Weights of a small autoregressive pixel model: 4.73M parameters, trained on abstract colour fields from 500 small random pattern networks.
Rows from block 2 of a small autoregressive pixel model, named by matrix and row number. Rows with one number belong to one neuron. Each number is 50 + 15 x the weight over its row's rms, rounded and kept within 0 to 99. All counts start at 0.
After each neuron's rows are labels from the 100 images, of 14976, where the neuron reaches its largest size: "top examples" is what is common among them. Only what is clearly more common there than usual is listed. The data: abstract colour fields from 500 small random pattern networks. In brackets: how many of the 100.
# gate: MLP gate (model.blocks.2.mlp.gate.weight, 512x256), inputs 86-171
# fc1: MLP up (model.blocks.2.mlp.fc1.weight, 512x256), inputs 86-171
# fc2: MLP down (model.blocks.2.mlp.fc2.weight, 256x512, transposed), outputs 86-171

gate.298:76 66 67 65 53 71 54 64 73 34 36 15 24 27 51 57 25 44 28 19 40 50 34 76 34 62 39 69 49 62 50 40 59 55 50 55 26 49 63 54 71 14 42 40 38 46 25 51 46 36 35 53 60 62 51 52 76 36 64 62 32 61 50 31 58 37 54 54 87 47 66 66 22 91 60 51 55 35 27 56 29 45 77 43 42 53
fc1.298:66 70 43 51 45 52 51 36 39 43 36 74 71 47 36 46 69 59 50 69 53 45 63 30 29 45 62 56 37 31 58 56 38 76 82 55 46 38 56 50 46 47 44 66 36 56 74 56 45 53 42 59 35 42 40 34 23 57 63 64 52 40 54 56 55 35 18 48 21 39 56 54 31 81 61 66 54 99 51 48 85 63 45 58 43 39
fc2.298:54 61 35 38 52 22 59 64 65 59 34 42 29 45 69 43 79 22 61 39 32 43 43 57 30 64 32 42 50 31 36 42 49 46 42 50 70 48 29 63 46 52 29 20 53 50 63 49 53 66 39 87 32 47 64 68 55 45 53 40 60 52 52 68 47 48 36 40 70 19 42 32 32 52 48 21 35 52 42 45 60 46 72 61 46 95
top examples: mostly blue (32)

gate.107:42 81 30 61 40 50 60 48 35 55 39 57 51 43 37 76 52 42 62 64 74 60 58 49 16 63 67 44 25 46 40 53 45 55 47 66 63 69 67 33 46 52 41 42 49 65 62 40 40 27 42 51 59 48 26 45 52 56 55 57 67 45 42 46 64 55 50 52 41 61 49 27 44 60 62 52 56 59 43 71 67 31 50 36 42 15
fc1.107:48 58 73 59 60 69 71 53 35 59 47 76 33 56 66 49 70 48 49 57 57 45 55 48 35 49 50 34 57 51 51 36 57 53 48 57 38 35 52 34 47 85 53 58 39 46 64 60 82 59 44 63 45 43 52 65 86 81 77 27 37 55 56 27 62 69 21 60 69 41 69 43 71 38 51 53 49 45 69 30 60 40 60 37 40 60
fc2.107:47 50 70 61 45 71 56 50 45 33 63 50 53 42 38 56 42 48 51 45 52 66 41 76 58 73 44 94 43 65 27 63 56 39 29 76 22 27 36 49 27 73 58 34 51 63 53 51 47 56 61 54 78 60 55 34 67 51 16 51 88 68 67 34 51 53 47 68 52 68 50 67 65 25 40 41 48 45 61 77 61 30 56 56 55 43
top examples: mostly blue (32)

gate.365:41 57 20 43 75 46 51 76 31 53 78 66 52 63 56 37 73 36 30 43 77 61 58 63 30 63 28 38 63 35 57 51 59 34 27 63 65 66 65 40 62 39 54 60 43 55 54 86 66 73 71 62 54 88 27 47 22 77 39 53 64 43 30 31 77 46 46 39 35 57 47 74 43 47 67 29 52 57 35 34 67 69 50 31 38 45
fc1.365:77 45 43 26 51 45 59 44 28 55 63 60 75 31 42 27 72 40 56 20 60 51 64 43 58 31 65 86 52 66 53 50 52 46 66 52 74 43 54 64 47 48 47 57 43 47 36 51 53 47 14 45 40 38 54 72 32 37 74 49 31 47 70 70 66 56 39 48 38 54 50 45 45 68 47 49 51 48 70 65 82 39 48 62 54 27
fc2.365:89 58 57 87 69 52 55 64 36 56 54 52 07 46 70 53 54 51 41 46 52 57 43 72 53 66 57 57 23 38 60 67 62 59 65 61 59 26 69 49 28 41 49 35 19 68 43 34 58 63 62 68 39 33 44 45 47 52 56 48 60 60 52 49 63 43 29 81 64 42 46 45 76 33 41 48 36 51 59 56 50 65 42 37 40 66
top examples: mostly blue (36); smooth (35)

gate.165:47 49 46 23 53 92 49 88 76 42 34 61 45 53 46 31 49 63 47 54 50 57 59 44 82 40 26 46 28 61 59 38 42 39 58 43 65 39 68 38 30 39 41 41 99 55 57 39 25 75 56 48 35 58 66 52 34 49 40 70 46 44 28 70 20 54 48 88 70 53 50 44 60 24 48 45 52 29 77 31 69 50 54 65 63 46
fc1.165:41 42 21 64 44 61 37 52 80 61 16 22 30 27 55 53 52 76 48 65 49 78 42 57 49 23 38 51 48 34 56 28 31 55 41 55 68 65 60 74 47 50 58 41 54 37 48 69 45 48 43 48 44 48 37 42 24 37 51 70 58 44 27 69 60 45 69 32 59 47 56 37 77 55 43 74 41 48 78 31 61 57 67 74 64 42
fc2.165:66 31 50 79 45 64 40 57 42 47 43 66 62 73 48 07 55 65 41 65 69 78 65 64 55 44 50 41 46 61 45 43 40 66 49 58 59 82 30 52 30 43 54 08 32 64 37 39 40 48 56 65 31 51 30 71 53 64 40 90 43 50 51 59 55 38 53 71 75 48 56 34 68 49 57 42 42 54 51 37 52 18 61 38 40 76
top examples: mostly green (75)

gate.24:46 52 72 34 27 70 63 41 51 53 86 43 49 55 41 24 48 53 48 62 66 27 69 42 32 60 27 50 41 40 73 49 54 37 29 56 49 25 38 54 31 56 40 89 55 65 64 84 41 62 54 31 56 62 39 78 26 46 60 62 35 50 66 20 43 44 43 57 37 54 37 86 13 46 32 62 41 59 18 37 63 46 57 42 32 57
fc1.24:28 76 45 53 68 63 41 46 57 36 59 66 50 15 50 39 46 36 45 58 47 59 72 77 42 26 64 49 49 56 44 62 57 50 46 35 48 34 46 42 22 57 51 41 48 51 59 31 56 32 68 56 51 49 36 55 52 64 79 41 44 49 62 80 61 52 63 46 66 67 32 42 61 47 37 62 55 37 21 86 35 50 53 41 17 30
fc2.24:38 52 44 54 07 74 44 49 58 39 41 77 47 31 54 51 72 69 40 57 09 32 57 73 73 59 39 76 40 38 56 29 33 21 43 62 34 44 41 53 50 77 46 74 49 85 51 33 43 48 34 18 44 53 42 66 49 53 27 33 27 60 57 40 55 42 59 40 56 61 41 54 65 39 41 33 43 47 57 64 54 64 40 06 54 04
top examples: mostly blue (47)

gate.457:33 45 18 72 48 51 33 18 27 64 41 17 56 76 78 55 43 51 59 66 69 42 51 47 47 47 31 49 29 40 70 59 49 34 57 34 43 37 50 21 47 58 69 51 43 68 60 50 40 26 34 14 55 67 42 39 40 52 46 61 76 56 64 08 36 65 91 47 81 45 46 36 42 53 48 42 64 42 45 61 49 55 49 79 83 65
fc1.457:43 54 46 22 44 60 61 48 65 64 47 67 57 27 58 86 51 19 46 49 52 30 42 46 36 46 53 09 52 82 51 75 39 24 37 37 62 62 55 59 61 59 69 54 57 29 14 60 31 27 42 14 45 73 41 17 47 76 40 46 62 35 39 29 66 52 46 61 64 26 40 80 65 03 55 54 48 37 47 34 40 63 66 67 56 58
fc2.457:45 22 45 62 06 30 50 63 63 59 60 55 32 33 36 65 21 59 70 64 46 77 20 24 59 34 34 36 54 50 23 68 57 54 46 33 54 56 45 81 86 36 65 46 41 35 76 63 44 48 32 57 59 57 38 20 47 35 44 41 45 57 63 40 36 52 38 33 23 48 81 38 59 32 46 49 73 40 24 61 50 43 63 33 46 50
top examples: mostly blue (51)

gate.269:49 61 37 32 52 43 55 42 39 52 50 77 77 44 43 29 68 50 70 65 62 15 81 52 50 59 82 45 64 75 24 76 47 59 66 71 65 56 40 45 37 67 45 59 44 64 54 55 80 55 42 38 46 30 76 39 49 42 39 47 62 47 55 52 55 79 43 61 39 59 19 71 35 40 56 64 44 34 57 30 82 67 27 26 44 51
fc1.269:48 54 73 65 36 43 40 58 73 34 48 25 29 55 53 64 29 41 38 39 27 76 16 38 44 46 30 54 39 36 70 25 50 37 46 35 22 48 48 65 59 37 49 33 43 43 40 46 24 44 52 57 53 60 33 52 58 60 43 58 32 50 25 43 69 16 50 42 59 39 77 40 60 60 43 38 50 54 43 79 00 38 99 66 44 55
fc2.269:49 49 33 34 60 52 59 42 41 61 48 83 78 45 36 34 77 55 71 68 85 23 75 68 57 58 84 42 56 69 38 66 57 58 53 57 76 51 39 34 48 71 52 52 47 54 70 50 66 56 54 33 48 33 78 48 44 43 58 52 70 38 51 55 40 83 47 53 37 49 21 70 37 52 40 55 37 49 67 28 98 58 06 42 43 55
top examples: mostly blue (40); smooth (38)

gate.279:65 36 50 43 79 64 74 57 54 44 61 39 42 55 44 46 38 67 49 32 61 47 36 36 57 44 36 58 74 32 48 57 45 74 04 55 44 44 42 55 33 50 58 45 50 57 36 22 25 55 47 47 49 50 76 60 32 66 80 68 57 70 61 47 38 32 66 42 57 56 54 35 61 48 81 31 65 33 38 57 57 27 22 46 56 43
fc1.279:54 49 41 47 73 50 66 49 25 30 70 46 64 17 48 53 55 44 54 39 37 48 35 48 79 33 62 55 78 34 53 33 91 33 49 55 31 52 40 53 67 43 30 27 51 34 57 62 48 63 68 41 32 12 63 51 51 60 35 26 56 46 60 42 59 57 58 50 52 52 71 43 48 23 28 43 42 43 59 63 45 40 74 29 46 41
fc2.279:51 56 29 39 56 38 45 49 33 47 49 59 50 55 36 39 37 46 74 53 49 39 51 34 67 58 60 34 74 64 59 49 38 27 63 44 39 61 71 66 36 59 39 69 38 50 67 57 84 49 35 54 48 68 59 39 38 49 25 47 50 17 63 58 24 63 63 55 38 43 50 53 25 60 40 61 30 35 59 35 57 47 27 58 56 36
top examples: mostly green (30)

gate.350:51 63 48 58 53 57 68 45 56 69 46 38 27 59 30 58 39 51 65 78 42 55 67 34 61 58 46 38 55 51 55 85 59 43 53 59 60 44 34 70 28 36 69 48 90 52 43 59 57 66 67 55 40 46 48 44 50 42 27 50 32 41 49 47 15 59 37 38 66 38 41 27 42 55 41 39 53 60 46 43 70 51 54 60 59 56
fc1.350:28 31 40 55 75 67 50 73 43 45 37 64 47 60 53 39 57 51 55 39 49 58 35 24 68 45 11 64 44 39 48 54 63 33 51 52 46 39 70 26 54 66 27 54 58 39 48 58 39 47 33 36 57 26 20 36 26 35 58 46 59 48 29 74 70 35 33 52 37 60 48 81 60 37 50 47 47 83 52 32 47 41 45 44 42 37
fc2.350:37 48 78 70 34 47 66 26 47 61 47 30 51 54 46 25 46 64 34 64 10 37 47 42 69 47 51 63 45 78 51 65 48 61 60 57 43 53 82 58 59 57 29 75 54 50 47 52 35 57 64 66 64 37 54 47 53 70 64 54 33 51 44 59 48 39 70 39 53 68 25 39 52 56 15 25 38 15 63 46 54 61 30 51 50 56
top examples: mostly green (48); smooth (43)

gate.31:49 63 50 21 06 62 56 48 36 78 55 51 37 24 38 55 49 53 41 88 50 40 72 47 51 45 04 52 20 60 47 59 63 57 16 57 50 47 61 94 61 47 59 49 52 54 73 71 60 67 59 62 50 62 26 58 41 35 80 46 64 53 43 55 44 52 50 53 61 77 35 49 29 50 30 61 55 25 52 22 50 37 43 49 47 45
fc1.31:31 60 62 53 14 54 41 63 59 64 50 76 51 31 59 86 59 38 73 42 43 56 55 51 46 36 52 57 69 58 51 37 16 27 48 47 74 43 93 37 73 66 60 70 48 72 62 38 48 67 18 45 54 84 54 66 52 58 61 60 63 55 54 79 44 42 63 63 25 44 29 46 35 45 55 59 56 35 72 51 58 24 56 32 60 38
fc2.31:70 44 47 20 29 67 72 53 26 60 75 64 45 42 30 45 52 47 46 42 38 43 57 54 57 22 61 34 29 39 55 27 32 51 26 37 45 37 48 49 63 16 56 70 66 42 44 18 21 73 36 65 57 36 42 37 58 54 47 59 41 48 51 60 38 65 29 48 34 32 28 86 59 48 45 47 49 56 38 36 39 56 67 52 54 38
top examples: mostly green (40)

gate.380:34 44 37 57 58 41 50 62 56 44 56 48 45 31 46 44 56 41 37 33 74 36 38 20 45 54 35 59 66 47 45 38 46 63 53 50 50 63 53 42 49 47 75 67 33 33 48 62 30 35 13 07 33 64 44 62 34 42 74 88 80 51 30 25 50 64 47 50 36 55 53 73 16 42 14 19 45 55 51 63 64 43 11 31 43 49
fc1.380:59 50 65 58 47 51 84 39 53 33 35 49 34 65 54 23 22 15 15 23 18 34 42 43 40 29 51 55 57 28 46 30 54 66 40 51 61 40 29 42 57 39 28 49 43 40 54 56 42 51 41 66 68 68 66 39 60 27 54 39 54 48 53 43 30 31 66 67 41 55 32 62 71 56 50 22 51 65 48 56 12 29 67 56 50 63
fc2.380:50 57 30 29 40 54 24 55 63 52 59 39 58 51 47 48 58 35 66 81 59 16 53 26 38 42 52 61 50 50 64 48 31 40 51 44 44 57 80 66 47 31 52 63 32 55 43 68 47 39 22 40 50 42 30 36 27 70 36 59 45 50 75 71 60 70 78 47 43 53 61 38 54 43 42 53 93 74 53 43 64 30 55 45 20 55
top examples: smooth (39); mostly blue (36)